{"model": "sound classifier", "dataset": "songs of 200 made-up bird species, synthesised, often over outdoor noise", "train_examples": 39062, "gain_aug_db": 6, "n_mels": 80, "hop_length": 160, "input": "log_mel", "spec_augment": true, "win_length": 400, "targets": ["species"], "num_classes": 200, "arch": "transformer", "norm": "layernorm", "norm_position": "pre", "activation": "geglu", "mlp_ratio": 2.67, "head_dim": 32, "fused_qkv": true, "bias": "all", "qk_norm": true, "parallel_block": true, "inner_norm": false, "subsampling": 2, "layers": 12, "width": 192, "positions": "sincos", "pooling": "class_token", "label_smoothing": 0.05, "loss": "cross_entropy", "init": "torch_default", "residual_init": "none", "optimizer": "nadamw", "lr": 0.0021, "beta1": 0.85, "beta2": 0.95, "eps": 1e-08, "magnitude_pruning": 0.3, "steps": 5300, "batch_size": 64, "epochs": 8.7, "lr_schedule": "wsd", "decay_fraction": 0.3, "final_lr_fraction": 0.01, "warmup_steps": 260, "weight_decay": 0.4}
Rows from block 5 of a small sound classifier, named by matrix and row number. Rows with one number belong to one neuron. Each number is 200 + 40 x the weight over its row's rms, rounded and kept within 0 to 999. All counts start at 0. After the name is the row's rms in percent of the matrix's.
Before each neuron's rows are labels from the 100 clips, of 14976, where the neuron reaches its largest size: "lies over" is the class under the peak; "strongest on" is what is common among them. Only what is clearly more common there than usual is listed. The data: songs of 200 made-up bird species, synthesised, often over outdoor noise. In brackets: how many of the 100, against the usual share in percent.
# gate: MLP gate (model.blocks.5.mlp.gate.weight, 512x192), inputs 128-191
# fc1: MLP up (model.blocks.5.mlp.fc1.weight, 512x192), inputs 128-191
# fc2: MLP down (model.blocks.5.mlp.fc2.weight, 192x512, transposed), outputs 128-191

lies over: steady whistle (53 vs 6.2)
strongest on: steady whistle (55 vs 25.5); first syllable: steady whistle (46 vs 16.5)
gate.39,131,334,82,248,200,236,200,197,171,192,200,200,224,187,217,137,200,273,103,200,200,241,200,199,200,200,237,122,200,188,145,265,174,250,183,123,200,200,200,159,232,86,200,223,104,200,200,167,200,222,200,201,206,200,227,136,200,200,200,145,176,227,200,200,213
fc1.39,062,157,166,200,200,209,208,188,157,200,199,142,200,224,200,200,200,200,200,200,219,226,200,200,288,200,185,154,227,198,214,113,200,198,200,153,234,200,212,160,237,200,200,204,200,214,200,200,200,230,242,224,188,266,129,215,287,200,215,200,295,187,135,125,200
fc2.39,055,125,210,123,200,138,171,133,204,200,260,200,200,200,200,233,200,221,122,216,246,231,199,131,195,200,196,133,200,200,200,225,235,200,237,212,200,145,235,153,169,200,196,200,200,200,151,200,155,249,217,206,143,289,284,200,200,147,200,208,248,200,200,200,332

lies over: no call (99 vs 63.2)
strongest on: click (99 vs 15.3); low song (99 vs 41.7); first syllable: click (98 vs 5.6)
gate.241,119,200,185,200,207,197,245,203,204,205,200,190,209,152,200,246,200,240,173,250,174,211,200,163,217,330,216,200,200,240,182,177,200,204,222,200,208,216,202,157,200,212,121,167,266,141,218,133,192,200,247,159,192,227,263,200,108,147,199,147,167,157,285,200,154
fc1.241,164,200,163,151,200,159,185,191,254,196,132,200,202,203,200,215,197,200,225,228,163,301,120,288,200,241,232,164,200,200,200,182,142,260,200,201,253,86,108,259,207,198,225,230,224,200,203,192,201,170,200,266,255,177,197,186,226,214,200,137,200,213,162,194,215
fc2.241,159,200,191,134,215,97,147,200,243,200,200,200,200,200,207,268,166,182,200,228,200,229,108,236,200,184,214,178,232,200,182,251,200,198,203,200,200,178,196,192,200,204,156,181,171,171,169,163,198,213,220,200,154,257,237,118,160,212,233,223,155,200,160,95,174

lies over: harsh note (26 vs 5.2); dip (25 vs 2.7)
strongest on: pitch: middle (77 vs 34.3); dip (58 vs 15.9); fast repeats (47 vs 22.9); first syllable: harsh note (32 vs 10.4)
gate.74,068,212,196,200,246,188,222,200,200,182,186,322,134,272,271,200,200,294,200,255,200,174,159,224,141,201,144,172,200,164,200,200,200,105,200,200,141,174,200,133,272,200,200,183,240,161,206,200,179,200,200,86,226,201,181,192,204,200,207,258,200,293,167,200,254
fc1.74,071,223,191,144,200,200,216,193,147,200,212,200,145,200,200,243,158,300,181,249,200,200,187,126,217,200,173,208,200,224,157,200,217,201,200,169,200,213,251,249,190,196,155,140,200,200,196,210,208,200,194,153,178,200,200,200,200,200,200,124,258,190,152,200,223
fc2.74,076,200,200,204,200,200,222,244,144,200,200,200,285,230,216,211,200,199,200,184,109,200,225,200,200,200,182,230,200,156,209,210,212,190,169,276,274,178,199,200,279,139,200,243,152,200,192,253,200,203,200,229,206,198,254,240,272,200,218,200,179,66,186,153,104

lies over: dip (70 vs 2.7)
strongest on: low song (98 vs 41.7); dip (73 vs 15.9); upsweep (69 vs 22.2); first syllable: upsweep (69 vs 14.5)
gate.260,091,205,146,200,200,173,238,275,262,236,233,206,276,164,212,272,259,191,205,185,150,240,132,218,231,204,239,180,200,200,239,202,139,297,200,229,261,122,230,200,239,148,239,190,239,200,179,182,211,195,227,236,162,212,266,168,200,200,200,200,142,200,200,193,167
fc1.260,111,159,159,170,141,184,309,161,179,200,159,218,200,117,178,198,200,153,192,146,200,178,236,157,238,243,238,200,218,157,228,245,275,200,262,198,183,200,237,236,147,200,200,222,132,165,152,269,314,200,199,227,177,144,260,97,200,231,149,200,184,210,196,151,240
fc2.260,116,200,208,239,196,198,297,162,200,213,199,220,200,142,200,217,189,264,223,200,200,120,245,145,200,212,218,197,191,221,194,200,228,200,200,106,105,198,247,264,184,164,200,200,200,200,171,209,263,161,158,168,227,188,220,112,200,179,200,235,184,255,213,181,297

lies over: harsh note (52 vs 5.2)
strongest on: high song (71 vs 24); arch (60 vs 18.9); dip (52 vs 15.9); first syllable: arch (47 vs 8.2)
gate.187,073,280,200,244,200,297,200,233,233,245,225,187,200,231,234,200,195,159,200,200,200,120,200,200,264,200,200,192,139,161,193,221,200,197,249,200,209,200,272,204,117,147,200,201,133,200,200,239,139,209,185,266,182,150,200,174,187,200,191,272,186,200,147,181,252
fc1.187,096,200,191,227,200,158,193,139,184,217,200,236,160,139,200,227,200,71,231,200,114,200,200,201,227,209,200,134,200,200,200,258,181,212,218,200,157,120,192,212,92,200,170,138,200,200,200,232,196,225,168,201,200,134,200,200,200,200,200,269,130,198,175,245,189
fc2.187,097,271,217,193,200,270,175,165,188,234,167,196,185,201,200,156,200,200,200,185,118,125,250,200,150,81,200,157,200,171,231,231,268,217,212,255,200,192,268,200,150,200,187,148,200,244,200,253,200,270,177,200,200,314,200,285,121,285,224,126,204,207,162,200,200

lies over: arch (52 vs 4)
strongest on: click (65 vs 15.3); arch (63 vs 18.9); high song (62 vs 24); first syllable: click (56 vs 5.6)
gate.179,107,199,168,200,200,150,211,194,230,198,281,141,246,228,217,171,156,234,33,140,205,200,200,190,200,260,285,212,170,198,254,235,250,192,200,211,197,251,280,124,231,217,110,189,220,150,240,258,163,215,193,182,200,200,123,235,186,200,248,172,155,200,200,200,184
fc1.179,087,163,220,180,226,200,205,159,295,277,221,166,221,155,235,200,229,195,200,164,200,260,200,200,200,219,184,235,92,200,238,200,200,207,217,209,200,209,170,208,208,200,200,126,264,212,292,290,193,262,231,129,207,241,229,198,146,200,280,200,219,262,169,240,162
fc2.179,083,200,234,200,231,162,253,197,200,195,220,200,228,200,247,189,253,234,116,158,200,200,265,200,200,209,263,205,255,200,161,247,169,274,200,200,200,231,219,200,141,218,209,249,243,141,252,200,134,200,265,236,200,271,199,183,200,226,219,200,174,193,233,214,200

lies over: harsh note (61 vs 5.2)
strongest on: low song (100 vs 41.7); rich in harmonics (79 vs 30.1); warble (65 vs 17.4); first syllable: warble (65 vs 9.4)
gate.63,099,222,158,155,188,250,197,215,234,196,200,206,200,172,188,223,184,289,185,282,166,233,166,201,240,254,199,200,176,253,200,200,200,157,198,200,238,150,185,275,201,200,140,200,254,200,229,184,200,200,242,200,200,200,231,161,200,200,303,177,200,200,138,200,192
fc1.63,123,259,232,246,235,212,247,227,200,200,252,187,200,186,243,200,188,179,148,133,200,97,205,95,200,171,200,189,218,200,200,237,240,202,164,200,200,161,278,200,174,169,212,184,116,200,152,257,200,198,184,197,200,254,180,211,200,235,200,254,200,204,200,149,200
fc2.63,133,200,169,279,200,223,212,233,200,200,237,121,195,203,156,200,211,200,185,200,205,200,206,123,164,168,200,247,199,183,180,198,229,200,192,188,138,126,275,200,207,160,255,202,176,200,81,216,225,201,131,140,242,123,234,193,246,181,119,211,200,294,200,230,200

lies over: warble (40 vs 3.8)
strongest on: high song (56 vs 24); warble (55 vs 17.4); first syllable: warble (55 vs 9.4)
gate.430,085,200,229,200,186,200,142,182,232,200,196,144,200,235,195,200,209,282,236,226,194,227,196,200,235,224,200,200,159,200,178,130,184,132,201,164,200,225,195,166,200,162,219,161,200,200,211,200,185,200,134,241,156,200,212,195,204,135,213,155,200,200,208,200,235
fc1.430,122,211,216,225,260,152,270,200,200,136,255,246,200,197,212,190,278,291,298,275,214,122,200,200,263,256,200,178,177,238,200,200,200,200,201,124,182,177,229,272,192,192,200,222,143,233,192,200,242,200,215,207,200,181,200,172,200,180,176,276,267,200,180,184,200
fc2.430,115,140,267,181,277,149,274,252,225,200,263,200,145,214,200,210,293,127,159,200,245,186,216,177,165,214,243,269,200,199,200,122,125,200,222,160,200,200,200,217,200,219,200,200,155,172,183,221,147,155,200,137,187,208,200,193,225,200,176,251,139,271,139,174,184

lies over: no call (97 vs 63.2)
strongest on: downsweep (56 vs 26.2); high song (48 vs 24)
gate.64,064,168,200,166,200,219,216,273,180,200,292,200,200,208,147,70,200,200,234,155,189,257,210,102,200,170,200,193,189,174,213,77,194,231,172,226,245,273,281,200,191,250,162,200,216,168,200,217,200,111,200,203,243,120,200,200,181,200,280,200,200,200,232,200,79
fc1.64,060,200,225,200,141,225,200,200,200,200,200,200,200,174,222,362,207,230,192,232,200,200,199,200,199,200,193,151,195,172,193,296,200,270,286,200,226,200,200,290,200,246,260,190,143,200,131,188,206,200,143,200,235,173,315,200,200,199,174,124,139,200,208,214,248
fc2.64,062,200,266,257,200,198,188,142,200,273,213,200,209,200,187,289,200,166,200,120,204,270,234,266,151,200,202,200,200,136,139,312,119,254,265,200,200,141,200,243,191,200,200,200,141,200,265,200,200,221,200,200,200,200,293,247,200,227,200,203,240,129,200,255,259

lies over: harsh note (27 vs 5.2)
strongest on: harsh note (44 vs 19.1); first syllable: harsh note (29 vs 10.4)
gate.271,102,208,200,200,197,200,154,200,198,213,195,197,200,200,200,125,197,254,193,200,196,228,172,197,165,371,200,200,200,200,200,254,130,194,225,200,166,199,166,225,326,195,179,200,200,200,256,132,202,200,257,127,182,200,214,195,188,187,284,182,200,214,200,200,200
fc1.271,105,188,177,195,200,107,216,193,252,256,168,213,273,200,199,270,200,271,200,171,200,247,141,191,201,266,200,200,203,290,171,170,229,200,283,200,200,208,183,206,262,233,200,198,200,187,200,153,223,200,200,273,269,176,258,110,200,200,200,200,221,200,200,200,200
fc2.271,105,179,200,176,175,180,200,200,238,220,150,200,200,200,200,278,71,200,179,278,181,250,134,200,200,179,200,130,200,219,197,200,223,162,264,200,268,200,110,200,268,238,187,168,200,211,250,139,226,202,167,228,267,206,224,188,141,207,230,269,200,178,200,166,208

lies over: downsweep (26 vs 5.6)
strongest on: pitch: middle (94 vs 34.3); downsweep (82 vs 26.2); first syllable: downsweep (80 vs 16.4)
gate.162,090,209,200,200,200,215,201,200,170,168,242,212,182,200,229,204,155,200,256,150,205,200,214,160,251,194,200,200,188,200,205,153,172,130,236,206,208,184,170,251,200,187,93,200,168,223,207,200,142,200,200,166,200,143,223,212,135,239,246,200,246,200,200,189,252
fc1.162,110,200,200,164,200,200,163,234,168,173,161,200,184,200,213,151,170,152,293,193,252,221,225,155,200,141,243,254,200,176,109,125,195,143,200,256,208,130,131,200,213,185,164,200,214,207,232,229,178,200,219,200,200,217,258,200,129,244,235,200,256,209,221,200,198
fc2.162,117,139,230,200,172,319,160,232,197,200,185,136,127,212,200,156,177,200,200,215,200,211,224,213,200,200,183,174,165,156,200,200,84,177,270,200,239,230,144,171,167,245,250,163,200,238,202,69,256,204,232,188,227,200,200,191,142,199,255,178,222,174,195,309,200

lies over: click (27 vs 0.3)
strongest on: pitch: middle (85 vs 34.3); click (72 vs 15.3); fast repeats (60 vs 22.9); first syllable: click (57 vs 5.6)
gate.505,105,268,200,244,200,204,154,239,229,233,200,200,206,293,274,200,213,147,200,235,208,182,238,181,157,200,200,200,169,162,265,242,276,225,42,200,188,200,283,200,199,218,230,257,200,200,221,227,167,183,167,201,112,231,135,255,238,200,197,195,146,168,176,169,208
fc1.505,137,164,174,199,200,200,176,170,150,241,128,200,221,200,209,200,159,155,258,200,246,190,179,260,211,200,116,122,204,247,148,200,108,200,190,224,213,198,166,201,200,171,248,200,194,225,141,167,194,200,166,200,282,117,237,183,185,265,144,251,159,119,131,249,200
fc2.505,131,154,219,182,200,159,200,271,238,173,210,200,287,161,200,271,142,200,173,256,232,240,168,197,253,218,200,200,200,199,200,211,138,140,225,200,277,63,170,168,233,199,137,136,200,200,200,165,200,200,200,212,200,200,200,200,189,204,141,284,200,172,214,137,151

lies over: arch (28 vs 4)
strongest on: low song (79 vs 41.7); downsweep (71 vs 26.2); arch (63 vs 18.9); first syllable: arch (56 vs 8.2)
gate.62,097,200,200,200,211,199,212,237,165,182,189,200,200,103,186,200,177,200,192,163,227,176,99,139,234,246,200,200,200,260,200,265,137,210,200,202,207,165,185,184,216,200,129,209,200,103,216,216,200,208,242,177,182,273,186,200,207,257,233,237,272,199,142,200,217
fc1.62,130,200,190,200,176,131,200,155,237,200,200,200,203,259,231,189,218,233,233,200,149,226,200,197,147,196,223,218,198,200,182,200,242,153,174,258,200,150,200,138,251,231,200,88,310,182,153,169,213,197,253,192,200,200,187,200,157,200,91,223,118,212,200,234,161
fc2.62,133,242,262,231,242,185,231,192,240,213,171,289,200,225,264,200,258,234,317,268,200,235,176,183,200,245,154,200,200,200,200,210,200,188,175,243,200,99,260,200,257,200,168,200,241,242,204,244,240,145,215,199,195,187,267,200,148,200,150,214,181,101,194,123,170

lies over: warble (31 vs 3.8)
strongest on: warble (46 vs 17.4); first syllable: warble (41 vs 9.4)
gate.490,081,256,200,123,200,250,256,200,212,190,185,183,209,200,225,177,200,278,200,188,198,157,103,146,230,189,200,192,168,186,161,236,200,165,145,176,183,217,232,158,200,165,151,200,156,200,346,153,182,147,220,190,200,222,173,200,200,255,235,232,255,102,202,71,128
fc1.490,074,200,200,200,200,200,199,200,191,216,177,200,200,180,202,200,256,286,200,200,115,200,112,200,127,213,200,200,130,150,200,200,200,239,200,102,120,181,176,145,227,213,199,222,141,200,233,200,206,205,200,200,265,196,148,200,182,252,281,203,192,200,181,200,295
fc2.490,085,200,190,126,200,207,196,215,192,175,211,197,207,200,200,277,233,200,200,200,172,115,200,150,200,200,200,153,200,200,358,216,199,216,127,200,116,235,200,185,249,224,188,253,186,170,284,200,302,134,200,166,204,200,225,102,200,229,125,160,233,132,200,195,182

lies over: dip (33 vs 2.7)
strongest on: low song (90 vs 41.7); dip (35 vs 15.9)
gate.349,106,227,195,200,229,245,185,265,200,200,193,200,200,191,200,200,200,200,200,239,262,256,200,202,213,200,200,189,200,200,147,158,167,309,200,120,236,209,230,200,192,182,285,343,200,169,140,200,200,115,272,200,200,200,183,203,290,220,250,215,200,196,200,215,121
fc1.349,123,223,200,234,154,252,207,134,200,200,193,211,200,200,138,240,205,286,231,249,218,200,119,200,210,179,237,200,190,162,187,258,234,248,180,200,119,174,245,200,200,195,194,145,273,231,167,220,224,274,135,178,243,200,200,111,200,162,200,189,156,249,163,202,263
fc2.349,123,200,255,200,262,105,200,188,272,200,166,261,203,200,200,200,200,200,198,282,201,176,207,209,144,225,200,185,169,223,200,200,147,198,187,200,220,119,200,246,284,286,164,213,310,195,200,150,267,200,152,261,292,199,224,163,145,184,137,200,221,169,200,150,209

lies over: harsh note (26 vs 5.2)
strongest on: high song (73 vs 24); click (72 vs 15.3); first syllable: click (72 vs 5.6)
gate.85,109,242,96,200,201,238,159,200,200,200,240,76,242,200,256,238,200,147,128,200,165,195,194,132,252,276,180,213,197,212,200,199,177,227,132,200,228,240,169,200,197,91,200,200,227,197,200,154,146,204,262,200,138,200,213,181,229,178,200,215,200,282,164,152,200
fc1.85,098,259,200,180,191,116,132,221,213,200,200,200,164,215,200,242,200,168,137,200,200,200,200,207,137,200,324,192,185,200,200,211,184,217,200,233,194,200,200,126,163,200,281,252,146,243,224,152,200,200,98,209,183,200,126,200,200,200,166,200,139,107,203,213,179
fc2.85,099,200,194,182,200,177,212,193,275,200,178,181,200,200,216,200,134,79,224,200,126,229,284,150,200,200,230,205,200,200,295,179,194,200,200,178,302,200,261,217,148,222,183,235,200,149,200,249,142,200,196,200,200,101,185,200,159,200,103,200,230,162,216,243,210

lies over: downsweep (48 vs 5.6)
strongest on: pitch: middle (77 vs 34.3); downsweep (69 vs 26.2); first syllable: downsweep (50 vs 16.4); click (35 vs 15.3)
gate.300,116,317,200,200,200,200,200,180,115,200,245,115,257,239,274,191,188,200,230,200,200,128,164,248,256,200,209,200,278,217,172,200,173,201,153,244,146,269,132,200,232,61,133,221,152,200,200,220,137,200,181,255,180,221,231,133,200,194,258,200,200,203,154,149,200
fc1.300,080,200,181,153,187,285,209,200,200,243,151,200,147,157,186,200,163,170,200,177,200,227,200,256,200,194,236,200,232,200,241,200,252,187,212,200,229,200,120,200,231,192,200,170,226,200,200,202,180,185,229,225,227,268,200,295,215,304,237,200,162,154,164,204,247
fc2.300,085,195,221,218,187,200,232,104,220,267,200,259,179,227,139,200,178,217,223,189,227,200,200,234,200,135,195,219,277,190,227,120,278,202,295,200,200,200,185,266,200,245,226,194,200,200,169,206,143,142,245,299,200,159,200,119,200,251,119,141,178,214,321,185,219

lies over: no call (95 vs 63.2)
strongest on: high song (58 vs 24); warble (47 vs 17.4); first syllable: warble (47 vs 9.4)
gate.308,109,253,162,200,200,322,200,200,201,220,285,158,200,200,224,241,204,172,200,253,146,147,230,200,230,145,261,200,236,155,200,162,229,200,230,200,257,200,257,177,161,166,185,200,153,202,200,200,146,200,200,272,200,202,168,276,219,194,243,242,144,236,200,116,200
fc1.308,146,223,200,209,276,159,222,200,200,230,199,179,217,200,250,195,200,216,274,201,208,203,200,200,282,168,200,203,183,200,158,200,165,240,271,246,217,200,138,200,200,148,183,224,200,246,167,206,192,223,208,235,151,171,170,230,236,207,200,200,187,288,254,152,216
fc2.308,145,309,200,120,233,226,159,200,286,200,200,188,251,236,225,163,168,207,200,248,224,206,211,135,247,200,225,112,307,185,273,164,221,200,123,286,179,268,224,182,200,137,197,200,147,176,200,206,200,227,121,261,176,200,115,200,186,200,225,236,200,257,193,200,200

lies over: harsh note (30 vs 5.2)
strongest on: harsh note (44 vs 19.1); first syllable: harsh note (28 vs 10.4)
gate.248,128,399,84,200,225,200,138,200,198,175,182,115,241,228,200,200,153,297,162,200,200,181,148,200,251,296,200,77,214,206,140,131,200,200,200,200,194,218,210,200,232,65,192,200,169,224,211,136,177,200,200,215,221,206,200,161,236,279,200,200,167,178,200,143,200
fc1.248,069,153,200,278,247,200,279,199,200,200,240,296,198,200,226,200,196,200,222,260,253,200,288,185,149,200,200,213,223,258,200,200,258,200,200,200,229,153,247,316,147,200,159,178,174,200,193,302,221,200,139,186,218,200,200,200,211,185,96,200,200,295,200,212,200
fc2.248,067,221,163,200,200,211,153,200,123,134,200,200,225,200,200,200,200,193,228,252,122,200,200,200,264,216,200,162,200,200,137,124,206,258,200,233,191,200,145,165,243,154,200,200,141,200,111,200,219,200,200,188,284,200,200,118,200,305,164,200,310,261,200,221,199

lies over: steady whistle (63 vs 6.2)
strongest on: steady whistle (86 vs 25.5); first syllable: steady whistle (84 vs 16.5); buzz (41 vs 16.9)
gate.420,110,337,200,272,248,224,246,200,171,234,230,136,241,210,200,219,200,260,186,200,258,195,169,183,247,245,253,200,200,251,192,191,239,200,158,200,188,237,203,182,157,200,157,301,168,200,177,200,137,205,200,286,200,200,200,200,200,261,226,187,165,200,219,150,200
fc1.420,099,200,200,200,200,200,242,109,328,311,231,232,200,216,200,184,200,130,200,158,200,200,265,151,96,182,216,200,184,121,200,203,255,222,161,200,121,147,227,216,140,190,200,200,243,194,200,200,200,216,165,196,248,144,162,209,186,237,149,144,194,171,200,138,200
fc2.420,101,239,200,225,200,200,271,200,200,200,151,152,194,207,200,198,208,200,243,200,200,166,209,229,203,170,205,234,140,241,200,208,167,200,261,214,250,208,230,200,214,190,200,230,176,184,165,200,225,262,226,200,171,227,292,200,225,200,238,186,201,200,145,200,226

lies over: click (27 vs 0.3)
strongest on: click (84 vs 15.3); fast repeats (77 vs 22.9); buzz (44 vs 16.9); warble (42 vs 17.4)
gate.334,110,319,167,200,224,267,237,200,221,185,200,188,218,244,217,175,200,235,255,244,259,200,200,193,200,200,139,114,256,200,123,169,226,200,145,218,200,232,284,244,210,148,124,276,207,184,140,223,147,200,189,200,272,136,200,123,252,219,238,180,200,209,173,195,174
fc1.334,116,242,222,200,230,232,219,200,202,190,182,158,200,200,261,176,200,200,200,200,176,117,200,200,183,220,197,163,191,200,276,161,257,156,192,205,200,200,188,200,238,178,122,200,213,184,200,219,150,175,200,200,257,200,140,245,205,301,254,161,147,208,200,209,200
fc2.334,121,200,180,226,256,200,200,170,200,173,227,253,200,171,230,135,215,314,202,166,200,197,180,258,200,209,200,268,160,173,234,153,235,200,149,200,200,172,284,200,239,192,200,200,118,200,233,200,185,200,213,161,265,143,292,170,200,200,200,200,140,205,325,260,237

lies over: warble (26 vs 3.8)
strongest on: high song (86 vs 24); warble (80 vs 17.4); steady whistle (76 vs 25.5); first syllable: warble (70 vs 9.4)
gate.128,099,200,173,299,200,224,200,200,316,200,193,183,235,200,177,200,200,238,200,209,200,192,248,237,197,170,200,167,165,200,206,204,215,200,200,245,170,246,188,195,200,145,221,161,182,231,254,200,200,283,108,200,84,212,200,219,214,200,181,154,200,279,200,163,270
fc1.128,134,180,207,200,263,200,274,242,139,179,246,210,254,196,296,186,200,211,173,97,203,133,96,183,200,217,271,240,273,210,200,164,227,210,219,186,102,217,206,253,200,184,138,276,184,200,212,285,200,200,146,128,241,185,200,222,200,244,248,225,213,200,249,108,169
fc2.128,123,200,217,301,232,128,200,222,175,161,188,188,156,200,217,193,189,183,222,254,148,200,229,162,200,214,200,200,200,253,168,188,192,180,200,188,200,171,200,200,298,201,137,219,172,200,177,205,189,139,211,200,200,200,211,110,231,188,200,200,113,235,200,175,200

lies over: warble (42 vs 3.8)
strongest on: low song (85 vs 41.7); warble (46 vs 17.4); first syllable: warble (43 vs 9.4)
gate.194,083,234,210,270,309,271,226,200,200,235,215,200,205,175,274,200,163,167,183,244,200,211,203,265,200,200,221,220,200,200,203,143,247,228,155,78,159,259,173,200,258,158,158,200,207,200,200,190,174,84,293,200,200,200,253,190,200,232,200,225,163,200,220,215,295
fc1.194,106,190,200,298,276,221,249,143,204,179,164,185,238,198,263,180,200,200,214,200,161,125,255,273,290,131,102,200,200,200,196,208,241,237,227,194,257,254,160,127,224,151,200,137,257,200,154,192,167,182,280,245,276,145,200,177,200,165,200,224,156,232,200,270,200
fc2.194,104,137,238,229,144,297,200,44,188,200,125,220,270,214,271,200,200,200,155,200,218,240,219,200,232,143,200,183,182,245,229,200,200,200,95,228,200,314,86,134,200,259,205,179,207,243,151,180,200,200,159,191,200,200,199,218,241,216,213,242,200,240,165,242,174

lies over: arch (31 vs 4)
strongest on: high song (92 vs 24); arch (76 vs 18.9); dip (67 vs 15.9); first syllable: arch (63 vs 8.2)
gate.133,089,230,165,200,200,211,213,200,200,267,200,198,243,254,228,242,133,124,118,162,174,117,193,200,143,126,200,119,203,104,251,163,205,192,200,202,200,184,200,169,280,189,200,200,200,209,231,200,200,200,182,218,206,272,114,220,257,215,200,200,200,243,210,200,200
fc1.133,094,176,164,220,182,263,200,224,200,213,200,200,264,245,229,218,200,200,136,196,162,178,68,229,180,200,241,245,200,102,200,175,211,206,89,196,243,141,94,219,263,200,242,180,218,195,205,186,191,200,199,199,229,285,141,200,200,200,180,200,201,338,200,182,200
fc2.133,088,207,180,187,200,200,169,200,226,200,235,182,272,200,226,169,147,241,193,187,200,177,200,280,232,200,165,200,156,60,200,308,225,209,200,152,159,200,116,200,267,166,155,169,238,200,192,200,308,256,275,200,228,200,175,178,200,200,191,200,225,210,156,234,255

lies over: warble (38 vs 3.8)
strongest on: low song (84 vs 41.7); warble (71 vs 17.4); fast repeats (65 vs 22.9); first syllable: warble (60 vs 9.4)
gate.486,090,238,144,200,214,219,200,249,200,200,200,204,244,266,283,183,200,200,227,323,201,200,200,268,188,200,200,173,191,225,200,221,157,200,157,226,220,166,200,200,200,183,200,200,200,208,259,217,200,257,152,216,200,200,220,230,200,216,200,200,200,131,164,200,200
fc1.486,089,200,239,203,197,214,166,195,211,200,117,188,129,200,230,200,200,218,169,200,200,247,165,227,176,200,166,253,200,200,219,211,244,248,200,200,275,195,174,178,167,200,263,189,102,181,186,156,136,203,186,159,185,279,200,200,198,200,151,195,187,98,290,248,208
fc2.486,092,200,214,103,162,211,182,227,227,196,200,200,200,226,267,60,137,135,237,200,200,261,200,217,257,146,98,176,205,160,200,201,200,109,258,200,196,168,153,268,165,256,200,186,111,200,232,155,246,243,232,316,217,211,200,251,200,69,200,140,207,187,182,200,263

lies over: warble (43 vs 3.8)
strongest on: low song (81 vs 41.7); warble (47 vs 17.4); first syllable: warble (45 vs 9.4)
gate.72,098,235,190,244,200,200,200,217,189,200,212,241,269,157,232,204,166,308,200,227,177,146,252,197,219,246,166,200,205,192,200,163,274,164,200,157,151,172,251,229,278,206,117,143,230,187,286,277,174,194,200,200,255,146,194,200,173,176,200,174,153,116,193,226,172
fc1.72,118,200,213,230,225,221,200,163,200,267,200,200,200,137,247,203,200,224,200,186,157,141,173,200,231,245,172,154,149,217,200,208,198,213,151,213,200,204,200,200,200,175,126,168,184,262,265,227,140,226,154,245,200,200,200,253,117,197,200,200,218,162,173,200,251
fc2.72,120,254,208,208,186,200,203,173,200,200,179,200,296,219,220,178,232,242,152,266,192,276,208,120,190,198,159,200,200,217,226,200,182,250,200,200,180,200,200,255,305,218,176,200,168,200,251,245,253,165,123,219,215,200,139,200,262,200,180,262,103,164,200,165,226

lies over: upsweep (35 vs 5); downsweep (33 vs 5.6)
strongest on: rich in harmonics (75 vs 30.1); pitch: middle (65 vs 34.3); click (46 vs 15.3); first syllable: downsweep (40 vs 16.4)
gate.507,125,200,145,264,265,189,200,220,200,180,257,200,263,223,265,200,164,285,164,198,200,200,164,222,231,255,200,200,220,207,104,200,200,149,199,220,186,256,200,161,223,200,191,237,200,162,166,131,200,190,266,197,136,177,200,132,215,200,227,200,211,202,111,185,146
fc1.507,064,177,200,200,232,165,156,203,200,223,155,195,200,244,200,200,198,200,163,253,188,200,248,139,190,202,246,132,200,61,189,247,156,200,177,178,211,200,140,137,138,200,200,200,200,228,223,157,233,191,200,168,222,200,121,207,151,159,249,199,200,230,164,197,259
fc2.507,064,259,200,200,200,238,285,200,200,184,180,255,263,200,222,169,200,223,200,197,200,202,168,107,241,254,185,200,198,189,171,153,172,200,200,311,209,200,191,170,246,260,187,230,172,194,114,199,178,200,186,238,148,206,187,167,146,200,209,279,196,206,90,200,151

lies over: upsweep (40 vs 5)
strongest on: low song (77 vs 41.7); upsweep (55 vs 22.2); first syllable: upsweep (53 vs 14.5); arch (50 vs 18.9)
gate.110,063,200,200,215,192,200,263,200,143,200,255,213,162,200,200,154,265,111,230,188,245,316,220,200,200,207,112,200,200,200,216,266,132,196,205,200,223,212,200,223,243,200,250,238,159,227,200,200,200,200,156,211,214,149,200,259,128,159,205,173,200,200,200,242,214
fc1.110,074,165,200,245,200,197,221,222,200,217,197,264,200,200,146,200,178,200,190,246,200,200,200,116,200,213,178,196,224,214,145,187,200,176,200,257,200,186,325,161,200,223,191,200,133,111,158,200,204,328,134,196,180,141,245,174,200,180,240,200,200,255,217,200,200
fc2.110,074,212,147,200,162,208,254,260,181,200,200,238,200,171,255,172,169,200,252,200,200,147,87,266,287,195,87,200,200,200,152,205,200,200,275,229,200,168,88,219,182,150,210,177,183,200,300,175,223,167,188,200,200,109,185,200,246,200,153,239,200,194,200,200,246